config.yaml
time_shift_ms: 100
input: "waveform_16khz"
num_classes: 4
norm: "layernorm"
head_dim: 32
fused_qkv: true
wave_strides: [5, 4, 4, 2]
subsampling: 1
layers: 12
beta1: 0.95
shampoo_beta: 0.95
adamw_weight_decay_other_params: 0.05
Rows from block 3 of a small audio embedding model, named by matrix and row number. Rows with one number belong to one neuron. Each number is 500 + 25 x the weight over its row's rms, rounded and kept within 0 to 999. All counts start at 0. Numbers have three digits each.
After each neuron's rows are labels from the 100 clips, of 14976, where the neuron reaches its highest value: "responds to" is what is common among them. Only what is clearly more common there than usual is listed. The data: single English nouns, adjectives and verbs, spoken by a formant synthesiser in many voices.
# fc1: first MLP up (model.blocks.3.ff1.fc1.weight, 320x160), inputs 80-159
# fc2: first MLP down (model.blocks.3.ff1.fc2.weight, 160x320, transposed), outputs 80-159

fc1.268:483532484513502494505500525452560507485540449556483510541550519486475497516469496518470457458515493499495522515494529522492504487477493483503508482513495507504503499463545510464511463468522533496498513502509478508495492458503496562454485527
fc2.268:516552509555504494459521520508490504506466459510470420525471505498497461487514487505496489506532521491538489514490507510529484516476504526515460491522487464459530515531505507516514493508453493486558502468502578493487508516483477485476507504
responds to: intonation: falling

fc1.153:510488492472522516542496485410491479489498480481499519481482504480512512454472523499511506467476545499479518505487505515560543548522511497492490516506526518530512527533524504490498521485528490515474509518493504476546575461516540495505472502
fc2.153:498506517546524512552513509517487503509493477563502499487493488495467494517499499519508508490573536488554504493511506491512494523502490520533519519500510515531490489498486496494509510594505475501515497496498535508483504520486500486462542505
responds to: pink noise

fc1.13:448488549452520488518510535518507495491494501512452528536511498523482525505479453472494481492505529509507530467437456487472464525506556508473509494461496507529482509537445461563506497504496487476525522548487512506508545482498538499494478534
fc2.13:470512526508493499477517526443529482521527492537499528487475477527504502526509521469496500488485469526509466499546524488496474421451513496506509506458510506500492501495468493467524493570409481492477502480501571506479482521507539475526511501
responds to: reverberation

fc1.300:539490538527492474523507474459471505512485513481493464488495518470515509474434509498512492480483495525534466561487540508500516551521512512523490513493543479501496487537494497501473480491484494541471470561498476528492506513513510507454469492
fc2.300:506482480430560539482471503537461486506485484569499508484529495543496485472473530521500495526551436502537493497495491497494478496522516522448491472493501524544518468498497490518488479551527527485523516496495444502515519521492511561491484495
responds to: whispered

fc1.246:518517539510463488477532510509506471528485509512543497467506458517508517502490494505442524470523475503487506482544495490488505561533485555480537521469504536495496495491477537535523503502488513528475495534523485467466493504480481465500497537
fc2.246:491513480534498473481494512474485505481479486553556525457468501516506512478490479479468496510421485490462493522503580496505511443459515506525491514485499518504500487458484471476475498524490469501502516508509474506506480488510500504531483488
responds to: /w/

fc1.317:495491493503506458473563457488514511499488520501503481475497514489503501515490503500489508522474500482466503456507489453485462530517470527489478493541497468490497505532522525487480523500483481510487523479480515518478561448536500469492501487
fc2.317:527475494445509522460477510459544489495490508535494503518532487472509518472478463518487460481490436488478493519520518508514521479486466511519532490531504485514488455501486490543485502486505542505542495469494449483513500505512485525523471499
responds to: whispered

fc1.137:506503493484514486516478478414503476543505466475487498506497472462501522466473514509517513454491525470537518517481531502538531550550504469494469519525542497524518490529529474484488541508480487538472493531513550482498539472500459498498493546
fc2.137:511514503513530574566511494520436497512497474547468446482506486472515524479495470527507489495542487509587503518494491502509495532500509520511509502496519491517512498490488499487512489544529453500519507518531541484493529516499514480465466472
responds to: /k/

fc1.59:510480561451512504501491474507497530516488499562469494532466522486504490525455495524509482499512526499526494527499485491489495564507512487503553474499506527474485493508478464525492498483491510501453481511489496507494486475522525486490474480
fc2.59:488518506532485520537502538474499502498484512532495545507507520500490498517508516507501503477488448470472476504471512502482481499505506494511499559486496456515517531469547527560487505487494507497546515489489614507472527458505497549469552480
responds to: reverberation; intonation: flat

fc1.108:499541505512519523532501475509464529501529479509466523468500503519452534518455471548533474482482520492467541493482484507529555522538483528548534508514494547485510498483522508502527506457507550508484510549513486516474530500499505509513449506
fc2.108:493480475474486495448470515489480493496495485449500513521515508491481524509520482452483464482492532496491479518483474480493490532465507513491490547516484490515519471511509476506506479490451457467555521470489481507503486532507488557533495481
responds to: intonation: rising

fc1.150:475496524513505505498539542479510493531430459475470477466552481488504452539478480466498514473546475494505517475523473501450477501509503491519484524534440496503499492513473501492504485516503505488508518471508502504473489480486479500477523492
fc2.150:498510499535487585451485513440555504496481503521514513491518498512493528488521518493517499493502457477458503512475531504510471505511533502466491471513479457506493507487524515486497486439517540480502493456508574496496454500513492526509481513
responds to: voice: high voice

fc1.278:509473485454522486554503494424475468489497535478528511500522475501514532530523509525474470523520562479494543481493489471505537563514507519495483457500519490538517514559513506543499458474499492498493495525508518479520555470509510506512491509
fc2.278:523516509508509475587491532481499495512521494539498525491491505500486507489501489502507505482465475500454517507508466502516502515492487496498519494491511492484486467487511512524505499588505457517521496495503481499494447487499525494503561499
responds to: mains hum

fc1.220:489520536485497445501536482478464505502514537486494501528469505468521526517477466524485510482524506521549508544465545508529486544518552497503529499497496527514527502496492509531503493497490497524471468542507489521510515500519511495469473508
fc2.220:458510494426491547480478538530471485505496487509481505449522516521516499445522495512526477481533468491501547498494530501484491506465481512511474540499517491533490486526467498479473504445526490523503501509525488522507499508500523584512444542
responds to: whispered

fc1.193:486479489463510501513484483472497451543503505475483519466464491498502519489451515500515500453492513472494492490455533503518503540542507506535488501460518508486493514543515435468518565486493465534531480531548506484467509486555492492531480508
fc2.193:494537463497500534461500476456450490539536488513510497499497510533487517512486497489489462521515500495539485483514528501494492513463515512486452511528454551519501465489492506496489494506500486511540515488516495507514552513482494483491508482
responds to: /k/

fc1.106:529493495525486477487496505490521523539515539494467484548509461531524508540469499549500500459511499458500511543525521512468515515508511533451546476505529522517497511494543461503487538484510498492483497491515490487519490459478534452516470513
fc2.106:459515502468482511512525576502470488500509488489491490495536508501541515479505516531511514496486490503428485497496551527471501538491510468499521542501500500500497423529550494514473499517490451505557534511533525492486507471494511551510502510
responds to: thin (high-pass)

fc1.16:499527521481560502551482475435516473503501514484525523487490480450502529478483533511499508441468549474474501488480509474522531566521498500531496515474513497509497500521513479498489512470520478507504499505525539506533545466525498507529454512
fc2.16:498501502527508513595505500489479493518498470539507509485480492521483519503515500506501475495525499493491505483511486479507515510499498491502503505485518518510500463502510506502499502552523440501526490503492509505504504509506504501489519506
responds to: white noise; clipping

fc1.8:487495500487519468534490517530463522532493540536517509493490494519458468502490468495488499472519538494489513505502502514497479519497510510522531478495471471473510511521449509499524467469550531526455497532484495537463514534508499488474509476
fc2.8:494496501466508398519526536518504512508513450558470538486502512497504494522518544545500484486469508498450524481476476492513502503506516493514525504507498473504504509500500488522479486499469481475442499508488462508521518487504476481611532518
responds to: intonation: flat

fc1.46:484531471501472495473489512468527509529479491499519499467522520495520495516463494497484492470475507494512495554475512493506477503499444526512448482435495563495507522526473498531526495463525524490467547500492517539496479451479530540517499507
fc2.46:511486514462490459480487529478501486477493499530495538497487482438486517491533524425511519514459551518492516513477481486488509522520495500512482518504507467529506492487525519514483504519502478519598511487498438492487513497490510481484500495
responds to: /w/

fc1.157:521488582489493489491479521520480493482531515496532505502490458481464513451488495512499491483494558529496497530557490515495511504492519511517484492527486493523473464525498465508531484485478485498489451450506499526487529501516502522527507507
fc2.157:530491494533532474486500497468477499525513487510495529503532487515522510559509497502469502515525480492426503499497482532494511457515497556455456478475502465478528494516479461496495550480542450487510510482483514486469467493520480433498463479
responds to: voice: deep voice

fc1.276:466463455483541536494473440454512450524504493495480537508496508487508495481480504479502501486481561519471505455517474488520449512495501499500536484500519516521506475529517476488513517542508492521516525523493507457489482456470526475480473532
fc2.276:480470509531506500493494496510483488502523506508478520480508496507499497530482504498524511495583458488571521502498458461539462435470451525482551474530467533498500483475483515487485501488459546521469497490482495497527464513469490502434471510
responds to: reverberation

fc1.122:492528512467521493532488448470512521504504468523455499504494566470511489523478511515481486465498475507492548480491487521537508547522489480497484464490512472486493456476490508498515517502501512527494491514535498491513542494498501545509472526
fc2.122:500498490538453470434502487487477505499473500530500415500502497488514513488516456485494487494584486531556471483530522498480529542523498517494490482510499481499488493473484508472525509522489447513487504477532529485511502487500506449517511503
responds to: reverberation; whispered

fc1.158:486503491493529488535497462437494466517476496497510535504497473449499517485450499500524510468480521471503517504473499490511524548550511529523487516501505534500496520532526511473491537459525457550480513526494520506508525468516499494521471511
fc2.158:521508518495486499583508493509492511511490495555503520497489498511483495495517531501487479509511503497517502497508510484487508514487487491496531513490516524509505486487507512503490495582508440502514497504485504498488522501509502471453501510
responds to: white noise; pink noise; clipping

fc1.203:507511481486518525478477477501561540456478498540503539492470541515515489513475516552523474502478513505495537514467526500480500514509511506507447500505515482492479457496468479495496477449515547549462511467486498470502485476530470495503482527
fc2.203:520505480541489465469484512505496497503496517516514468488493467490490526501508447509491491519504468512598506508507527493485524518524520505499499502494479491492501532513505487442492501543481468530512486468522566487527541496510490490462504486
responds to: intonation: rise then fall

fc1.166:522505494477489504523511464488496507521533483481473473520508474485502551490508527506503498445481505485502491474472512499523537529562497505521494522483503491515466493522507479488494530504526524547457519527515531497521510492517462487527439520
fc2.166:476496517530468557509484482520456487545473482478500491517516494524466546515507456491528542497522539513612499503514519514510502527493524497485503499510504453514493469515526494477505500554520495451552489498515498514516525487485516493470510494
responds to: clipping

fc1.102:498508491482524515529500475425514494489481495486507503506499485489541496489471517526527499465472548485473523533478504484530497565547479498510460529493524525508487504527536498485522507472514487526516502533519510492461558458520505490502453506
fc2.102:483509518524513540560527510465481512502505496575516495485501494500463490491514518508505506486585503503546469491517506503516484539503492490478471513509501527511493476492485501512498496600501442516494483501486504488485527489472516490473516503
responds to: pink noise

fc1.301:493485506496542486499470473515453499526507488486502521501499530494491490488500471488503506523484523491467527480509469463487517532501504533495490477480453544495500515510493491538464509477466519461510509528482513501515520500492461507493500526
fc2.301:541531523524554491577491530498494485512510496520480534507452487498493489497467501488494511509484500491505504513488496504504482456504531499456510531498538533496518515499499516487513509420561509519538498501493454503512541483518489439508512529
responds to: thin (high-pass)

fc1.78:497487492483533531531487483447515525523495506499498528506498465456525530468454518487519470470487521479516512488501531493541517546573511491509478504510520483508502534508540533507473525495516485534497515548498499458524545470545507468519481539
fc2.78:529502480546494536538507502521478515500484491498480498493501501491474503518496494510495496515559529492552492495526534510514469523506496507542493489515502488485504490504516490487514495568525438490560496516509535502491517500497487503462521502
responds to: /h/; /i/

fc1.313:514510559529502506494494509524486522488494524467495466523496508478483515523502480520504508459484490518496530511536489538547518484512512515544484487539532506491469480561542514479498503493485520508452495483510482521526528459532504530513480524
fc2.313:567494477476535497537485518502536508533494481562487503498494511438503505504503515518509475514512486496481500469485457496480521477462529522503519500480490449519518505482527468466493529453491435422436506505467486500535535557493503506521561500
responds to: intonation: rise then fall; /u/

fc1.243:473469520490546499572486482449465488535489535491492533479495493530493542524492514503488458482462520472448537481515489472486528559485505484493494519498518476486493508533491515516496465462497499498533521531494468487506560479497554523490508486
fc2.243:500510496511477436565507497472519499499500498504517544500501502499489493533517507504498491497477516494441497496500509490501493502475495505477522482508507492486477474493523506518502493571484453492501499485511478494497461498496501516526564505
responds to: rumble

fc1.136:505495499514493470487482449525493462509516505487473532483537461457512556527483495461467483468529523498516510491522521517484500507483512513518510476505491451522478484478512498497525495492475510502453512472509489454491531525520476561479500497
fc2.136:474546491514496473541507492459530490486508472515463452508512510451513503484458526478547504526509502504526486497492467469477539495462490513495508494514522530519537482519523514518485487476464465496489514536504425465510503479497525476480476492
responds to: intonation: flat; voice: high voice

fc1.90:485502520510523495498478508520485493544528520495479514491490550471477502487502514482484467453467520484499525507507483487489458502528527489519540478511493508524488517523511489503507505477476480485446521540505518511502511464476518526518538499
fc2.90:507469553490481489471499523517530512512499527518486490503488498510466564548500510472531565462498474471452515490468453509545504512484472501484479530512473423462506551468512506556509501491520534451523503521475505506484488499495487443530490527
responds to: voice: low voice

fc1.12:480515515520532471508446491497506530515517515502512541547517526473452532513488448477510492510504524464480522543491544492487543542487490512490499537490502489468495514490483488475481483480540544516489537480477486492512542473479514527489497469
fc2.12:503462489484461498452505497489453492499490499486489489522502494484517514531503448435488490492528566530523512507487524503517489575497509517509467486480519433494531486517533492528485491509489502510485522515510492493511453494481482473480480454
responds to: voice: high voice; thin (high-pass)

fc1.63:479527492512527510493501491483533499486522476504547455503467456475482541483543542502517509485456532487524540511496480493514498501471517504485505525509514541507490500555502557503510473450498514494532515472508515469536537491539534500494458527
fc2.63:487491507426497509459483489497526506510545523564486525541478493500502506516486506479490471511546516487514498543477480520498456494513481470515463488510472475481477485522461515519480498549446485472467497488504471480512493482480497514461508514
responds to: pink noise; rumble

fc1.29:515506517493531515543481480450492479526488516543492532524521485486495499494482516529466498478491503460501536511497525494516514567544496495510495530494484489502484507508491512496463544456495486538494519535527546496502573478524481512492492505
fc2.29:480523503484455498560512472507481509500494485546483474485497512533509515509498507518495508501518517514506500511513517499507513522526500487472454492497485507482489444517506500529499488556509451493577504503501500492512523511502491453467516506
responds to: clipping

fc1.251:469533506525444471459483486516503501539485518523533504474513493501480474511499501485510465487460493487481493506484458555472505515502496508549530496488503488492481568501517478423517477466560514516490501496479542512475497497492483481504482475
fc2.251:516504493454494442432507560494507490498442528496521502512491517484504495446501471514475525473478581497421488497467493519494506509501513493547456491483523477501495525528530476489516491534485488507534498504540543492503456487529502491461493491
responds to: voice: low voice

fc1.76:513525507519484525480504494509524486469474526497545552485494466490515449499503490489559467474506484498493524482471452519477493511513516504525479495477447430540481520502507517460544453469473510526518496507471481517494516528550519499505455485
fc2.76:493511527474499372451511523527464502511495490526490571489473507521501508510484504460496532512503496483490491512474519533517515562477486510508468506487505503502503569508518499443502489535495518513462491481506582480512442513511507456485460476
responds to: intonation: rise then fall; /u/

fc1.236:498514519476506486564505497402520480520467514478514518508504481501475528511512541523464478494484534473494538510486523496505524544534511520511487540488532528538489501529491500490466498461520480525553514529494517509514544452522523507510490481
fc2.236:505504491492507461592505511492495497509493482538503532488493500525502494494496513498494495507506503506494503500510503497495515509502494498488504488494509510495489470494505493518496500594515458494528496499502493498503504499502504507494532502
responds to: pink noise; rumble

fc1.221:483534490464512458536512471420521467511505479492505523500488479456509548485478531501496484456490530464525533473476510502514516527547479499509493555490496532529486518542501483485490516478520451498509531511509533527537551438500509497506460493
fc2.221:505526506516497517586489523521469500507500483549503508492494498521500535479505505501526505482556506496547505488513529494492518522483502504507495521493498519506497468500500511492490515569516479515537492507471518503497537522493510495478497496
responds to: white noise; clipping

fc1.65:529502497488516467515503488428506483485491481480520479503507501472524516446459528507494486478495517494567508508469567506512520562559505493490470531511537502515507502534539495500490493478500474532447498532514528477516520486535459479512470516
fc2.65:478500485543483584543513459509466506498509485563513477474516480506485510497500495520501506517575502521549489494494525480516476502502503498517488515490489499485521463504489513508501489557555474491509508511538513487508523529502512518444472478
responds to: /k/

fc1.98:484500494471495460516481472411486481498513486505492497516503502500496507499474541531493440479488556520523523499481491515501490580518478445479482508495506534485493499517499508520494535491470455537495496499484480474482541468490455503500474515
fc2.98:512530494484493498569511464511497524510535482547497461496490496482502494521528473490539509499543524511490494505532498491481471489504500507458522507488472516484497446494468513494512520568525483505487500478516509502551423522464512516518487501
responds to: pink noise; rumble

fc1.181:499516502477521476511529456439496471519482481485512503508509486471514513471474495535515532486487519494521532533467534482516496555558506497518466530512528502551502516530541459485483522479515482520490518524491524491491554482534471499520458513
fc2.181:483510515517482568537503519478469506505502490571507463501497467498488520492513494512488496503585494503566475498491498476510499529464492532504469500506508540519483495478497501498484496577506443496475505497514524504498539488499510457469494499
responds to: /k/

fc1.31:511542547506516516495517462473493476522461533465515493496509496507516505477493461522466470473513548519523523519489514487505526497510499502549518494495541530523512499485494485531564503470486523510492466556521506507506532480480479519515496526
fc2.31:526483536466492467505501499522468502491478496506500519485503503469470507441497490488469489533508488480479502505469474484514481547508510530483515482504537547518502463530493510526494491506440443548511501497497503499496538496454509453473480466
responds to: /w/

fc1.233:514535514479534501486476499494510519524490490507473475512502504495449496519495489508521498464502486479507525508495509497475496521487521480507543465494495459491483466540468490515533542464540537512458512523486510507505518488486477501506482495
fc2.233:487477517502477442496513485484463494530473525565520457495516532491501534488491479507513487503495514481495508473466494492528521518515503519498505478499508465515494574520489505508489488481439493514489478484492495504511517489512501496588504506
responds to: intonation: flat

fc1.294:488474543479556473520463530523509524491478500494487526478495525474521474534476496531500493482491507496479523505512483490496493519538448492519530477486483446507468473532488515474529533543481505509465508556475498496477554514524499529512481501
fc2.294:516494509457539459451502502478486519502469511559496528479510506499506445472502489502477501465430432494437508507521507476522503452498463520523494504499508518503502524538469528501508497441498507499477523472491548503504499476484531478509531513
responds to: intonation: rise then fall

fc1.107:474485548495530493476507486500511511482496507483441462500490526456483484535485472511525539457530516512519584514504501530506503561497549489513484494448486494475481493532500499492508532478545494520482499523523527530479520490508463481506511536
fc2.107:499466503535497469421510469489476499482474492588530441500505502499498495518468476506444496493564468487430497507518507482486513470531494505496487466469495474518521517517479482509505507457459468481464496492499480489493560500483501517554514486
responds to: intonation: rising

fc1.296:497498476518492509542537460444532516571554476481465491505474519487502469511513483482476494500513508492506524481462501499506484501514500536501503485533525510487500495525557529480477512455500540478507493522494489485480501486499469547509504467
fc2.296:484516496458537532447517526530496517525444472486530531511481524491522481496490508518511515506527571505524509521497509486541496493494516485514527559502510536502528494462506522506489495457553514480515498494490518509477518513530523482526453495
responds to: clipping

fc1.275:480487505504524464567492496480483507509494523496516542497505490513473531491472478499514439457454513481462510483516474502501514522484526487480535486477517506503485541527463498504524455467487514507510548493467477486499551517477521518513455477
fc2.275:506519486497495433572491513462522482497501504472503541500502485497506487512504491490497521495430540497438503499498499497500482489479503511524490511497510492502504500513501489514502499568512479514520503516502468504504482496492495502550570503
responds to: rumble; mains hum

fc1.113:497489474525505465534499480420550488532516503527501542533528505484491559503474518499501456456508515482515517476489505475509517536502495519505466487505525504510511516514529472475477522458523465496511518538507543482537538464505507532473520475
fc2.113:495503488497481501578490500520472487515495481536498515492498503510498503508508529503511479519494524505477515498505495489493510497498504500500487494489505495495508467505518498523500500547507432499544499499508512488508520492508496509512524500
responds to: white noise; clipping

fc1.115:513500544520497491516477522490498549526480530454453505490482536495490506522489486483539484473488490506451524508499518499522496555502515442485484493517531497494483472493511503505562465511491534508497519494512475488454532456477472500493453504
fc2.115:510479496439518473470467538472509504506482493552499489495503472444488456517498519465507465457511520473490505493450485512490510540477520467544486507496487481510489542479506515516496530522489488511553516501512549514455481497526499521521539499
responds to: thin (high-pass)

fc1.114:493524514488530466502476514496510499532506522451461489514538503506498545514525497491434511488551516531478540529518512520532472525520536520511537493497510553512517502519467501513492533472464537462474480544504483566534478507514533510510499489
fc2.114:519475503485474484449516469571450482489497503492495513501481512502505522481529534496489509499478457518412471523478495453508513504505536514519525489482520501487502557507509492476496510498501512544533493499522489492503548508512519457514542503
responds to: intonation: flat

fc1.30:489490517495494499495501484531510493535493556498454505553515539458501473477520504499489469458527454470517521508485470458459501517533503525533530583505510498537505507486499452489456514470514522520541509542501518541488521485564471506527505507
fc2.30:516501454466508498474514506496510499483445469524483514499522512491500521464515495469536518513476517509526530513476498517482502518473513508458528499490489504482528561514524484452511480505512473475587487523516470484522578487483506462479485478
responds to: mains hum

fc1.238:509546495495499501554540513526496505542503488511477475522500498495524519492526544500528484506515496542516502504497543475520454507510507484494487486467549508560462486512507491486489552503465532486480499539452499544476553485501505513476526497
fc2.238:530500497481511489479506463482494483499492469525480493511481490494452469535480501516507498509520389484452516501482482531506491492466518502471570493479501553480517501530537519484511468503536587498460524492476497499502460498501506474557492490
responds to: clipping

fc1.293:482474508445537496481445493534522516482491488527487498519517517480480488517473519497548485504494499521515568538484524483511490540519536494488482475457473491476456453478468475540490497500520511503447502513505494528487537505529483503555486557
fc2.293:500486460548500424454483463469519487494474505581505467514507520497505487497470483499501496490513413488485506508496509525496498460461518490518522509503506450508500550516476505486507534468443552512481500461500528481468528483493524513499541499
responds to: intonation: rising

fc1.182:505517510489464497499533465502486502489461498455504538471483493553472505542506492510491492474484537527474524479496469483485479539522520480488525514479519544489497497481496528482516507527513512507480509528489495516480498474487507528482510489
fc2.182:484510506540524471475491535522504517504462530521498494499471497489490532504516465502474460484471488511472521501485538505490513494471509536500481518473515543521493488516488500476484468513426480492489528444489520465505480530510519498582484460
responds to: /w/

fc1.208:483554499506498482512489468492513503493507469513494516521471523476532444493494498465489446470503467514514518462475463485522486529519521521511499479502486458506503521497453498468488501450519509531507558497451530493533507512537506541529498513
fc2.208:518510500498491425481517518528458504542506481561475462484504510442471501471504546492524513526519488500534490501528512526511490454489501498521551507534504505487474498510497511482482500492561506524505515502517467510514450530518489458500537494
responds to: voice: deep voice

fc1.235:472515508476541491484470513483477507463521450493470498480508512525441544485530496485483498479496533494496523524524495468500476528523494527505498504482494479477493531486515493576475546495576497486490475495467496491512546557507490522495483480
fc2.235:471505544489503537560525521532471517479493479513518473481522521507481497514520501463510499539518550519472489486466515515516524531522494500500502482484478504478515494466498511471483513425450512524526508450454527499500525503520486594512523507
responds to: voice: deep voice

fc1.244:486490528504489523529513503465500473528470533493472522463512504493481525518490508502491430470496528484475502507488465518519504557506474492502517518469496546503519520552483477486477487460506477536514532500483530518510563484499536478502472469
fc2.244:527506494485505449548503516479490476509499497461472491498516509529505518484504493495549497501461540508507506506508502492510533518480503499513478505499504484503509458496497497506494507558547422512542516509494523505509488483499477534556507486
responds to: white noise

fc1.237:508523492542491474507515496464483501475497521513515498494515485485451490467465460496489493502497526486506468555514502482498519528498481472524493482491548479497471514468494505503528506470502512505457531529509552501486581500450464465527479511
fc2.237:516476494506504505462506514569507496473438492547474471511488510509529531462466483507463505485569524478512510484472506520508509434501498503527528470489490478486512503460489501554486506558497513516528485492499477462461475514494485523457511506
responds to: reverberation; voice: high voice; thin (high-pass)

fc1.20:499510509513483477515492480498466509482473488528456503484509538519504493502443524498517487487515486482493536485523486522493494576545533497469507500484471486483496504476470525484549467485496529527491533482491497512503544460506477511508471502
fc2.20:480522485506468476457473506496518490505503497523517448464517488439524479532511483465488503505519528494457481504481512492504545506499512498493442491512505454524501506539473501551515513529429526489539504484480526510502490508529512473568494511
responds to: reverberation

fc1.56:497497502481516493476506491540534521502465517472481457502484468471470508537438485478531443488467510553504482507541480465526482526522579487534495482441506478480485480513505518528486506516461500494496490540482496548500518492530478541518467497
fc2.56:517485516496507503484481475478503522511486480529511583500526528524517477498518474510505505517512484499420501496501498497491506487501506517495437475499482463506487532474484511487499513420493531528530502484480484495498515484521494548553553509
responds to: intonation: rise then fall

fc1.298:512545470488486477451467478493541516467497508526459529521504504502474471538468495478526486499500507470511567500489498536517492549537513531526494506502472477450451523489502498502504489462508492501472516484455461513527510519527439479518490514
fc2.298:501504487527502402386499474493519499513499526530531428486488500503526495524493497498497510506493489509491504490503513498524486511481511472495511500504497483497506513512513503510493513500468512469554522471504537499507546496503493454517544489
responds to: voice: deep voice

fc1.143:491487514470548469555502499405503482489461506471517540507524475489516528497497518511501476477461549474503543504492496520521496563531512504526484510479536518506460506550515500503468496470508451540520533514477527506527532468519508502512492503
fc2.143:502495492497502488607505506485504499518502493520508511480493494519488495508501517497491484505487520504493486492514506487504504510514494502493517501490517514504506462500502491510505504585530452496543500493504498492496498496491504514496534499
responds to: pink noise; rumble; clipping

fc1.23:477478530467501479577508481428497460517470534490503532497489506498480549522512520488509470484465498479495529468477502491501514534502514494489514475489527503518522459543480519476509458480468497528526509494498484511495533502539516531510499470
fc2.23:501506486496521434575499523493522484507500485511509546487510500493500504494490503499489495497468485490451493493499501501493498466506493502477509498502506500498487472503509497503507497563488488499476507497500473504498491506503497514528565497
responds to: rumble; pink noise; whispered

fc1.112:484506485488508484532490474466501497503490517483497523464529497498518531566476529511511543463447505524499521515460500560555503571504478488487513513504509538533523499519518530515552489490474510502486469515505478498487566452513528497531507490
fc2.112:521486490527505520486502502475490476525483503485493503507485508478499497506509507519474514502520486497425517472500497507489530471520501495521448533536469458532485460528497521489496510531516464507518482514525486504509427508467489527564511492
responds to: /ɑ/

fc1.34:469497496489469526458550481477542484565488500458533492479516523534529494482487496510468527454486520501503519473458514486507478510524479554518506530445489474495478482523481524509506511509485514505481519534478492537436527469522526534530474511
fc2.34:482472456459490430501538466492485500477470483509482546508493515517516494485532488451480511512453432513444514507480488505497494506515508494487479491501514443513482504504497480471510512450471507510514525487497456513492519521485481534551490525
responds to: /w/

fc1.273:519416489501496492524511502497518497510471472473482538540506509507543511544478508468501473501491497467450498483492505482517454473500509547534523480452518537562488553532505505457500518543477501535481516444484489510500498485495507445482488542
fc2.273:506502474476488460433468483526528484528512492451482413498479483480520484505477472494542502505549488463581482492522484488501477467496520509532501511525515540490499499503508522502492508545466490506565528504507589502495505502486502541535487492
responds to: voice: low voice

fc1.146:476509499480515493544497520495526513490532525469505490510476539489470496529483519514493459495518487519490499509521492445462508522456535479492514490498505497499519502503452476492516495453523506535479559480495489492535534462492511487514462460
fc2.146:488481500506479420525498502461527476517503506492498495502512511472495487500521498476525502518406489493442515497508512507496483484463496515511520489506503469499494489499484500514489501562471464519503505493524471491507461475487517496554541512
responds to: mains hum